config = dict(
    model='image embedding model',
    dataset="rendered roads seen from a driver's seat, with toy cars, trees and houses",
    train_examples=145000,
    image_size=64,
    crop_scale_min=1,
    horizontal_flip=False,
    color_jitter=0.2,
    cutout=0.25,
    targets=['vehicles'],
    num_classes=3,
    embedding_dim=128,
    arch='poolformer',
    norm='layernorm',
    norm_position='post',
    activation='gelu',
    mlp_ratio=4,
    parallel_block=False,
    inner_norm=False,
    drop_path=0.1,
    patch_size=[4, 4],
    conv_stem=False,
    depths=[3, 3, 3],
    widths=[64, 128, 256],
    am_softmax_margin=0.1,
    am_softmax_scale=16,
    init='kaiming_normal',
    residual_init='none',
    optimizer='normuon',
    muon_scale='match_rms_adamw',
    lr=0.0061,
    momentum=0.85,
    nesterov=True,
    orthogonalizer='newton_schulz_5',
    adamw_lr_other_params=0.0023,
    cautious_weight_decay=True,
    steps=12200,
    batch_size=256,
    epochs=21.5,
    lr_schedule='wsd',
    decay_fraction=0.4,
    final_lr_fraction=0.05,
    warmup_steps=610,
    weight_decay=0.0,
    adamw_weight_decay_other_params=0,
)
Rows from block 5 of a small image embedding model, named by matrix and row number. Rows with one number belong to one neuron. Each number is 50 + 15 x the weight over its row's rms, rounded and kept within 0 to 99. All counts start at 0.
After each neuron's rows are labels from the 100 images, of 14848, where the neuron reaches its highest value: "peak on" is the class under the peak. Only what is clearly more common there than usual is listed. The data: rendered roads seen from a driver's seat, with toy cars, trees and houses. In brackets: how many of the 100.
# fc1: MLP up (model.blocks.5.mlp.fc1.weight, 512x128), inputs 86-127
# fc2: MLP down (model.blocks.5.mlp.fc2.weight, 128x512, transposed), outputs 86-127

fc1.415:59 37 44 57 49 55 50 74 63 60 30 20 80 44 85 44 53 35 58 33 64 67 52 48 25 55 28 79 31 44 56 51 35 57 33 64 54 60 36 26 35 72
fc2.415:52 25 55 52 56 52 38 47 50 48 34 60 66 62 56 62 50 22 61 32 44 32 55 68 40 32 39 39 62 56 37 48 81 69 44 46 33 59 36 32 60 40
peak on: road (99)

fc1.44:62 53 58 53 24 50 73 57 50 47 41 00 72 73 18 39 48 61 69 68 62 48 43 41 44 35 45 37 70 52 79 39 52 28 54 54 55 65 43 49 32 51
fc2.44:36 60 41 57 15 38 57 46 45 57 26 51 35 03 49 42 61 27 68 71 49 63 34 52 50 63 68 26 59 57 49 51 69 48 43 56 50 21 28 34 45 49
peak on: sky (86)

fc1.283:70 40 30 39 40 38 55 54 36 69 50 31 50 55 57 66 38 68 71 66 69 36 61 27 63 48 40 69 66 52 38 61 36 82 40 68 60 42 41 57 20 49
fc2.283:35 64 37 37 72 46 40 53 55 58 32 54 66 64 38 30 75 28 65 39 57 48 47 40 30 63 39 47 38 57 34 57 46 31 49 57 40 45 27 45 59 27
peak on: sky (100)

fc1.4:60 65 29 65 82 24 67 36 41 15 61 53 64 77 43 34 35 60 53 65 20 75 35 48 33 49 34 64 43 70 65 47 39 68 38 60 39 27 48 44 51 48
fc2.4:56 32 32 67 50 29 61 45 60 45 45 49 46 52 35 59 39 72 52 49 40 57 60 25 52 33 82 52 57 49 62 48 47 79 38 42 72 43 80 47 28 38
peak on: verge (71)

fc1.285:29 39 25 44 45 53 62 55 57 57 36 48 52 63 55 78 65 62 42 58 41 43 69 59 66 31 60 69 36 28 39 39 39 64 65 61 45 75 61 46 50 54
fc2.285:50 19 68 70 51 54 66 60 68 59 50 33 75 52 65 64 58 37 73 59 88 33 41 66 52 57 40 44 48 40 59 58 51 44 55 46 38 59 57 43 34 54
peak on: truck (31)

fc1.139:61 50 38 52 62 47 72 71 36 63 56 48 59 35 44 87 66 23 57 48 42 16 22 45 72 63 40 65 19 43 64 47 62 62 41 37 55 67 22 40 52 70
fc2.139:45 62 59 68 48 52 65 68 34 64 48 52 44 67 46 62 70 56 36 35 42 47 33 39 49 72 46 72 48 19 53 40 54 36 31 49 67 69 53 43 33 22
peak on: car (48)

fc1.278:55 48 59 21 34 14 62 45 34 64 78 53 48 37 73 60 51 88 60 46 46 61 51 49 50 42 51 44 47 57 52 58 32 48 59 84 54 38 44 62 25 40
fc2.278:52 61 72 28 61 66 59 46 62 80 77 46 78 72 67 52 54 32 30 56 72 73 50 68 41 77 46 40 47 54 52 32 39 49 61 40 54 32 55 83 40 41
peak on: verge (40)

fc1.110:25 42 50 40 40 35 61 37 53 52 76 33 62 60 59 57 39 55 49 61 54 51 49 56 53 45 60 41 72 22 14 68 38 59 45 68 61 65 69 17 66 54
fc2.110:47 63 77 47 42 30 61 58 53 54 45 34 44 47 33 40 61 52 58 54 60 54 24 77 42 46 44 57 46 44 69 36 74 50 42 53 37 25 62 56 57 48
peak on: truck (55)

fc1.106:56 33 44 27 51 61 72 34 54 47 74 59 44 46 63 51 60 61 62 37 43 65 45 62 74 69 50 54 35 26 24 48 34 29 69 64 72 38 32 50 91 42
fc2.106:46 53 58 59 44 35 29 37 74 62 34 57 52 38 52 42 16 72 61 23 81 46 44 60 69 55 42 52 51 28 42 38 32 34 39 77 47 68 34 41 76 57
peak on: road (86)

fc1.404:51 78 62 40 73 45 38 55 64 61 45 27 40 37 54 53 68 38 68 64 42 28 34 78 58 34 54 60 67 51 41 60 68 65 41 27 65 60 60 60 34 43
fc2.404:32 71 53 72 38 49 40 61 68 50 71 54 58 61 39 59 63 68 61 44 36 31 42 66 54 82 58 16 31 73 26 56 50 47 74 47 29 56 48 65 47 36
peak on: verge (50)

fc1.459:48 35 59 64 59 61 51 42 49 51 32 46 55 59 40 48 35 51 43 42 50 59 35 52 28 72 49 56 69 55 52 39 31 58 31 83 63 30 57 33 47 41
fc2.459:54 44 43 62 70 52 48 44 24 36 51 51 72 64 35 54 44 53 30 38 52 54 60 20 63 39 29 58 57 43 62 26 31 51 49 42 47 31 43 45 60 53
peak on: sky (93)

fc1.356:79 20 25 46 25 55 62 64 75 58 69 68 58 48 62 65 43 42 70 36 38 57 33 51 17 47 43 59 45 33 60 55 62 67 46 33 42 46 33 48 40 71
fc2.356:42 46 63 32 55 57 39 57 69 46 21 48 80 48 64 41 52 15 58 41 60 57 41 64 69 49 51 43 50 55 71 64 54 54 39 38 62 27 44 33 71 55
peak on: road (95)

fc1.301:28 41 46 30 20 52 74 80 79 51 51 39 72 47 48 52 44 19 30 50 31 48 43 60 38 46 54 38 54 45 67 52 50 40 63 30 58 33 11 61 45 42
fc2.301:74 47 36 43 86 33 42 30 58 53 25 38 57 37 46 53 45 68 61 24 37 36 77 53 42 44 28 34 30 42 40 47 45 74 75 35 66 28 61 39 49 53
peak on: truck (31)

fc1.23:86 60 36 60 16 34 67 35 48 58 63 43 49 33 48 32 52 63 76 46 79 34 49 74 54 46 68 48 41 81 52 41 31 43 58 50 54 44 39 22 54 42
fc2.23:53 14 37 39 25 11 43 34 70 58 47 41 54 63 41 35 50 66 62 41 64 53 36 59 42 53 59 13 68 46 54 47 57 46 37 70 32 69 28 39 75 47
peak on: road (92)

fc1.315:49 69 43 38 28 40 49 70 23 44 72 25 89 73 46 36 84 55 55 42 39 35 56 67 64 44 20 50 43 42 37 53 65 35 49 45 44 52 54 46 44 51
fc2.315:25 52 44 40 53 41 53 40 58 58 39 51 66 73 55 56 55 66 57 41 39 29 50 45 56 80 69 80 72 24 41 51 60 31 45 70 32 51 48 32 80 44
peak on: road (71)

fc1.131:53 32 56 73 66 37 40 59 51 51 62 66 55 38 29 65 90 33 51 25 71 42 38 44 48 52 32 35 46 48 72 56 33 75 36 51 53 60 43 61 47 30
fc2.131:70 69 52 65 59 60 40 72 63 49 36 75 54 67 42 45 55 50 32 58 43 56 27 74 47 37 57 20 21 79 69 75 54 36 25 35 27 63 38 53 44 58
peak on: car (28)

fc1.255:52 71 86 64 71 47 42 63 78 71 72 11 55 61 61 45 29 56 50 60 50 51 52 68 22 23 28 47 55 45 42 47 55 18 38 24 64 50 47 46 34 54
fc2.255:40 51 51 52 44 43 60 51 54 53 62 42 40 42 69 48 34 57 79 70 60 51 39 62 27 41 24 39 49 39 43 49 43 37 58 75 46 61 62 43 42 53
peak on: verge (66)

fc1.279:59 59 57 37 45 25 41 53 53 45 42 42 24 55 44 53 52 57 49 49 31 55 62 53 38 89 44 45 48 63 41 38 71 49 55 40 27 68 37 30 47 79
fc2.279:57 56 54 53 64 60 63 36 55 47 67 73 44 28 63 68 45 50 41 52 43 34 79 63 66 50 56 28 61 59 49 22 21 76 66 18 56 58 43 60 42 59
peak on: road (100)

fc1.207:71 45 77 39 55 52 51 69 43 63 63 33 55 25 74 43 46 60 74 39 55 52 59 50 18 27 69 53 43 74 37 28 51 60 49 47 38 60 54 59 76 65
fc2.207:30 51 73 34 35 74 43 42 48 62 61 56 46 60 50 84 46 51 52 30 50 65 47 47 61 47 46 19 55 43 69 39 48 32 61 16 59 35 72 45 52 83
peak on: tree (44)

fc1.428:51 52 26 51 19 08 53 45 47 44 55 45 34 55 31 52 43 50 52 51 52 77 58 40 47 71 56 67 51 67 60 46 54 47 53 43 70 46 60 52 19 68
fc2.428:41 46 47 87 80 48 61 26 19 51 45 68 34 39 46 51 66 39 29 55 34 41 48 50 61 44 55 60 57 56 74 32 45 36 31 39 74 52 69 49 43 41
peak on: verge (43)

fc1.501:48 54 59 45 37 71 25 52 27 55 77 59 30 42 83 21 46 51 20 42 48 81 66 54 45 29 64 51 26 47 04 50 56 28 50 59 58 54 68 28 56 46
fc2.501:33 57 32 50 34 63 23 50 52 70 55 55 50 60 79 19 29 52 51 73 31 58 26 64 36 41 63 47 33 44 31 65 53 41 52 61 62 61 53 62 30 20
peak on: car (40); truck (34)

fc1.159:45 39 41 50 34 56 44 52 37 43 82 39 55 74 38 35 43 29 54 17 44 20 33 41 46 38 55 58 59 44 49 63 59 36 32 54 46 37 54 28 79 20
fc2.159:59 46 17 52 37 57 40 37 32 19 82 62 57 70 67 55 32 61 48 58 32 46 49 61 40 49 56 33 73 64 40 53 57 68 48 31 40 52 52 57 63 41
peak on: car (37)

fc1.266:48 42 26 16 55 43 59 66 36 45 52 55 42 46 74 32 42 46 66 47 19 38 31 42 41 69 45 49 07 52 47 33 63 32 42 65 65 46 37 23 62 72
fc2.266:55 58 66 31 38 45 54 55 25 48 34 46 26 50 65 33 48 41 46 77 42 43 54 38 46 62 74 54 50 32 37 23 64 47 61 66 66 56 44 42 95 58
peak on: car (27)

fc1.426:76 28 45 35 58 81 60 59 52 45 68 30 33 30 54 32 36 47 48 33 56 02 29 62 52 63 63 54 61 75 47 88 36 36 66 39 68 45 57 42 37 62
fc2.426:56 69 30 59 29 30 65 67 39 32 60 42 62 36 41 52 35 48 54 43 53 38 59 37 60 54 46 58 88 33 36 29 39 49 47 44 84 41 35 45 69 38
peak on: car (41)

fc1.228:21 71 51 55 35 64 54 19 44 49 54 62 41 32 28 55 43 28 34 47 52 77 38 57 55 69 52 41 60 50 57 65 82 68 29 57 73 59 73 90 73 38
fc2.228:56 41 72 62 44 61 61 83 34 42 41 31 25 48 41 73 58 56 30 41 74 52 56 71 48 33 53 33 53 38 54 17 54 51 67 37 62 37 57 56 61 50
peak on: sky (67)

fc1.182:49 56 27 19 37 41 46 44 27 66 89 37 46 62 68 62 62 26 64 52 71 26 43 49 52 53 48 62 54 39 33 36 61 39 40 31 72 48 36 49 56 44
fc2.182:45 57 53 52 52 38 67 50 55 68 61 44 25 65 86 35 52 71 65 53 55 48 39 53 28 64 24 55 46 30 27 68 31 44 77 56 49 58 70 52 66 31
peak on: car (42)

fc1.169:62 37 62 74 54 63 39 56 32 86 14 21 51 38 58 29 52 65 63 49 45 70 55 33 59 89 49 33 58 57 49 65 48 56 45 52 42 55 34 43 70 60
fc2.169:44 42 62 16 40 80 50 63 30 58 19 56 75 39 55 80 23 67 50 40 77 55 80 33 59 42 54 35 78 57 85 41 41 49 43 50 39 53 49 63 45 67
peak on: tree (65)

fc1.446:76 69 56 19 45 43 62 50 37 71 51 41 70 58 79 34 56 45 62 52 32 53 41 33 42 49 54 73 26 51 43 38 41 51 50 67 54 43 39 36 56 42
fc2.446:85 32 30 59 80 55 60 23 54 31 52 53 81 76 48 80 56 35 15 28 60 55 60 32 56 28 26 61 70 54 53 35 54 73 60 57 57 45 44 60 34 43
peak on: sky (81)